From a checkpoint of a small multi-label image tagger.
Training: 16100 steps, batches of 192.
Rows from block 2 of a small multi-label image tagger, named by matrix and row number. Rows with one number belong to one neuron. Each number is 128 + 24 x the weight over its row's rms, rounded and kept within 0 to 255. All counts start at 0. Numbers have three digits each. After the name is the row's rms in percent of the matrix's.
After each neuron's rows are labels from the 100 images, of 14976, where the neuron reaches its highest value: "strongest on" is what is common among them; "peak on" is the class under the peak. Only what is clearly more common there than usual is listed. The data: rendered solids tumbling over patterned floors. In brackets: how many of the 100, against the usual share in percent.
# fc1: MLP up (model.blocks.2.mlp.fc1.weight, 768x256), inputs 0-255
# fc2: MLP down (model.blocks.2.mlp.fc2.weight, 256x768, transposed), outputs 0-255

fc1.207 164:138149144072157111126061131145139130091120127102116122149111166114149105097165139123127129132090137165105122133112125138128160131134116122113190089088110112172125154149131083126150088125093108099115107106123121133143103118126132148119126160077149165130125127126094095096142124123140094125120116130134173099136124131150131126160127116140134145119154146111072129129194129128137131179129113127124132124100147127153150122136156129108134130128130170115119134142111127164125109121137130145148092141158095146078155065145135155099143119145071169120136127117168148189110091139127135106130116122078176232146127142142114122128114121126114156124146128149128127194088140115109170118172132115133191119132116136098133152118103123133147130094139145137098138124150133151135137128165129
fc2.207 166:137126078119119128129169123119107122139150186131128129127128110128126128130127125140129128138131093105128145111173133102118119154159140130139128116129130139130133135119121123132147159110128129132140079138117157129126140092140107129134085130241138123128132111210148126157183136127125135107125130127108128119119127115094119130127136109124126148111091129115148129125105109106123129082174131130128127112102103153125141203130129115145120146128119127130126128129150101072134105127137127127128154111129137128201126142128114115131095107114185128138119122099062117073160127126176126133139152126157133062142129127140126156153112159159082132119136126116170116036190136188121124128123123130119132144111116127128128174135127133128093086128121126148130122171141121128118163166053130
strongest on: spring (69 vs 9.5); striped object (49 vs 16); largest object: spring (36 vs 3.9)
peak on: spring (41 vs 0.4)

fc1.611 167:113099102144077122141158128129136123137107113175121133114133119121124169137154127111128124131156132119128125131167124125136133129125140128140050138206137133112107144135128147148079107120121173139144139167144142124078143142127128130126105128171135149089138129082198104166126110129129146130116132128126087172089118125124081084129101150126128120141129109147167135122064124118062093105116127190117129149175158095115151158121113197128120133148106085139116144128105177127154114125126104083128147164132147095139102185128112129180137140167183097127121163149099136095115131116117134110110131121129093078122144125124155130119120097132181124135157106114130153101112098123132120129097088091127118123128152126128126106173130126129111152110146114117132142145128093129132126128122106
fc2.611 158:154128128094129127136099131120129149130136166129127113147128138123069144122079170116098156118141139132173128133128125094132104147104153124188137086087134128128142124136123124098191149126119128125128123134127170111128109078144134129130129132143127095121181126214049131132131178175141136119135128117124132084141127174107132141148160130053110166121122144099116141113128128085127146128155147108129127132062111143128130162135134048127128148128080132096128123132121089130128121110121128137089083123162120158151126124129129114125128094098134184131110154084136128138128105134137140138154128097129152130128102136120074142132110143140065144128101121128126093089178129179130131100127159128127129173125125128148137126117127119121129129126074151127131129156140140127111121120074122
strongest on: spring (50 vs 9.5); striped object (46 vs 16); largest object: spring (26 vs 3.9)
peak on: spring (37 vs 0.4)

fc1.701 161:116090104136122120159128136135119112091141131080146083136150151165126175093150139113133131143106153142122167123109148144129138097128115089130090127115130109129136165122130134129128128174195090133128128113125113132124097070124156128111089136138145111152179124128092172143122138153140137107146104131093114105127126142151132133115129198123172120059111132112131078117197118089068116133126093129146148089140119112118158128102088097147117168151130123120138155128110109110138111108150126128156150097135182128090126119175125197116128129172075156129123109106121136130161130144129162132109104111149165125124117131120143068160161147139125124137062138127118126118174114118115147111127099128128142107126126140129107129137139130128134143167139163158089140141087145154152114127158138
fc2.701 133:124128122128134114045101125102150164123140134132108142181134130144102128188105140127129122139135124128146128128098128100194183127112125129130144095141124127133110128130109122149122129127107147073129137127122126140128128126140132124207119127152129119119124083142095114123132153134122128124135157128110073122122126167083121122107173104099146093133163135126155105106068115107147101128116129100172133089094135107135141137130125122111092122205127079136131130128136128111126148135116109098165128110140124137128129202140093096122103148120132121121126125157125149149131129124147183125164130141125131127117126132134142129126124131127122117092129132127128205103131126129164129128152128049124188173072127125124119112173128196123127126147127132158179139129125128186128118130114086
strongest on: spring (55 vs 9.5); bumpy ball (28 vs 9.6)
peak on: spring (30 vs 0.4)

fc1.505 150:135094169128120131115140157097128128128132161226127129111133117131125193151150108168115117133127148130128133114124100108133141128128129140192093140207138128129134154143125141143088159124139136120126128145154142130136157170148122117160133092146091100104145122101152117142113132142117117155139129121149123179133097141140128139158127160127129135151124118131163135134079121135108123106078130122135126143124126080131151135139140111128123117111103170124128139054131134096151127120151077081139079108144127094195123139108141110148122114129155078130150118164108143128149133111128110116148122129115115056120109091137122143133121119153134109141113140127137055100151139171137106155123124156133109118113130076159176033139125117147109141100099134142119117133115126143123128131131099
fc2.505 169:134125125183128097145130110124116124128132231099132081175101157112128117165149121127144083135115096113103127134129132134136128120130088127099125150122120132174125115133133128108131127124155130103123137129121128127128129118123162164113135131131136128159134127127145126123157120128139132094154135129134092056128131118076126127135100149084148033123128143115117084119119129135128192119161128124130142070130135145136127165137129118083096108154111119127131129130130036131120116205126154126110179124115128142128093153142140119042152182131128123127128127131128137167130088103128118108139106136121137130135145128125126126126126135120152153128141131130127071130124135127123168126130141167146165129167182176128132129181123122119151149131109128127128123127128126099132179129090098
strongest on: spring (53 vs 9.5); cog (29 vs 10.1)
peak on: spring (46 vs 0.4)

fc1.737 164:139106119149110129110116138102163121133132106127136113129146141143136137118112236125119126128107129095087128138121124083132138159115160125138113153126125122138147138153126129119100130081156107125141125126120102128132129097127124104127090134147166107141136127109141160127130142105120149105131123140107133150131133180129114153138118172157087128095126127143129106122117119117121109144123124121143169086117133171127172213126089145133110116123126170132101187134131084074125131156135187132128175073095142158107127095164109163093136164131129122108143128094162103125147124112116150128142115161182147110111102123132167114097132126143105084136118120189124155136153104228112130128094114126127160102136123126137119178129126120156109072152139134105129127114132127110129109163117122
fc2.737 152:154135124110123136128161074149125129119144141131058130116142130128118142146132060163089109077131120126134129128117141149132103168104109128116120131113108175133101084089117120127108121071115143172118102128098129130135128139133128088191128117140111130143140098212128128128127128149126125116165147136139176077128116118117117130131135149094133134127132123131128152095132128105118108094137119126117142134136143099114124150126123115133125139133138121132098124126138112128128117135132140120125107159127213125127125146051124171182111046140168132127173107122106123128128127174151133152069122130144216140120088127105133128130126128132084118129133151123167095171115127147129143122141110109062140120169145126095131069137144128129128131098133128137164134159137129142127130145120128
strongest on: spring (35 vs 9.5)
peak on: spring (25 vs 0.4)

fc1.46 134:119076142127169135135084166106166148072109098144125123164165127158153137113119162138109129139137126129142178138117122100127129169120164131186124121103136125093104164129121131126108133130173118124095136170134146141113126096127162102128104128164124104133131131147136116127140131138117112114155109130082128118130125119098100109119159128105158124089121123048128108129169128123111132124083088091150132123143138123138157121142124143121130146129151125142161127173128134128134115129160131124150122107161166160112081123136092188081129138122121106099179131126125183137112148156092136132145126136122128133129082129131184144113103119120164121098105054061120176129119128121124176113137114079155176085127101114134123127138171155147128106131143129135103109165112127132165167128127102
fc2.46 132:149199132128127129130128132140126161150136152092086132183124158128129126148139121120201122122133119130181126163114124127128122111138119135105127117149128122144118128126124126131077134128131128143146140125124116044155145152110076138125124125141105128110137134126114091138130125122128129130128124110133108128102128176188128139145084126119134125128131120130112154139072127128127144131145130134139095130131126145133127126112109078041152116117128128130046087127115150137125138108172132081128136148071128127130128130092168129185130136102127134128100135216132127131132121125138221124155134130119122142104116125125149064135139127111093110094156123123105121112124129170139132128127092117139109153122117130124133141129129142134111156158129121126166143166128182145071065127127112
strongest on: bumpy ball (54 vs 9.6); white object (49 vs 19.2)
peak on: bumpy ball (48 vs 0.5)

fc1.595 136:119111152121119117133178171129126108157094134102107130138119119100130127140113124127157127130143116183127127129109121134180108136108126155100137090181077145138144137096128123124164137134081173148126125136128115131109136119132181153122127113120129114121114128136132126114131090125099111159130164087169159147153095120160133129185129115179158074128124126130091177113132109144161122118145143099166120091150125130141169134144107123135128107123112126101124172151130130112130096125133179128127137143082130121129176123166126083120126126144139102128114122151080131128109128156138181127137136144126151113131092085116216137125108085115148130122130129128085127106107137128217118092135116131174194108134165130122150127143112128128128079131141066141125122164099127133139107140140098
fc2.595 151:110134098124123131175126123128098121128041131127210129120106079149126131129094130133077129127153124128122097171124123130129128120118127120126134132126125120076121127144146172088126169124148113115211131122129128128143113133154202128131100147130144130129153127124129106120128130069128158157113129126164094130128165127061121128128138197156112155122138122144076133084123167122138135123130124128127124149142123119122124142128070126128133126137169148125178121128127133146127126128134122129125128128159130100126128193128119125174107126128128124127134128124103170107130089130129115127119131065129057142140128100138130128136149130135128167132175134124126127128115132128134128151082226139106129167127117121128135119070127117173141135128133135151075146123136115125134145132148085
strongest on: bumpy ball (64 vs 9.6); largest object: bumpy ball (53 vs 5.2); red object (42 vs 18.7); brown object (39 vs 18.8)
peak on: bumpy ball (61 vs 0.5)

fc1.36 133:129145106098128157124092146130117136148129140124100128175119129124122081165101145150144126123125082140121152149136118129129170108135101121129109045147079096121120152163103155084127125147128134115130096130150124115101128109111129128157140137146076116127139083162105120152161090086147140129147193153162161128130132169073129072129122127122130154127122133129123152123129110108147126114148126075135101127118124135118164147104098128089108158180127168138084143121105167127149128128119128102143148118117162163116115163094128085127111084104130130150149115161125175147124163132171123110131142156097136106093106108122176105110112073161140126167138127120127134143141127138130125101119085109139123174100158126166108131112132141122133108168132129130142056086131117154111084093132128
fc2.36 138:126134117150076134116129164143120131117134106145190128095128198128134125124114120078140123128125206176147128132129174128161065128143124143105128146115141106116128119124140112124106130129137048128111129131116124163130155102139140128095120114112210136138117141066156128114154112142126128144125108117106128112126145130121173175137126129129093127096125125104094083127123162138128108145120135128134165133162148130129127127132110073180126100106122120128192132132064118139111119137179138128123129131113131124136079123150123181064111122154133133131157129119140126130131110133093126139136090106152081128173131126136126128138142161127128139105114129123123121130129135119129155210129118132140081086116087128106070129142112150116152168079128128123125130125143092128131129129142133
strongest on: bumpy ball (67 vs 9.6); largest object: bumpy ball (52 vs 5.2)
peak on: bumpy ball (67 vs 0.5)

fc1.124 146:147164169134142116143140125143137148122120122131166104128123121124103155167135121127111131111157142129130119126085129115092136130132124152145160092129125168124072152109153117134113128103114129128168130136122139179093108144136190137137127133175108215121155109136126103052118150118163125012124119174131127152128180182112106133102105126219087127122174116128088133126152131116116129097127133129194112140127131118137146128125117125146108127127124141128130146117107089139126119131116119104127148117126129127167126109118128157157124128137131124131137123134130133128095127105132161121115137106126122125121151132138154107105135101155113130094131124127149117131124145249096147130112128111148171107118134128095126129127135119115120119127130108137127127124106136115114127114128055
fc2.124 131:121129039141128175128119119078128087109134126118107140117135127128120198158090133129127137163126130160107115134110130117124232128162141129153129119132139125128124127208119093128121128130127128067123150137127148129128128119131128186129137116118112110128097122113133130157089134128116118128129107131077134100136123129128128107130127129114138138130128166130128128163127048138146099127121127134095093100131129138128175162121129129120131127129149115097120164099130128119128128083121128129129136089129153126117139132124128139128107129154125128146148127128129127183144128118131110225131133144129129122133129127128132120134127129162129088143202121028133130118128118133147128119128144132113129081128127144126090083127129173128144127139127158174111130123126133143130059119061135
strongest on: spring (40 vs 9.5)
peak on: spring (26 vs 0.4)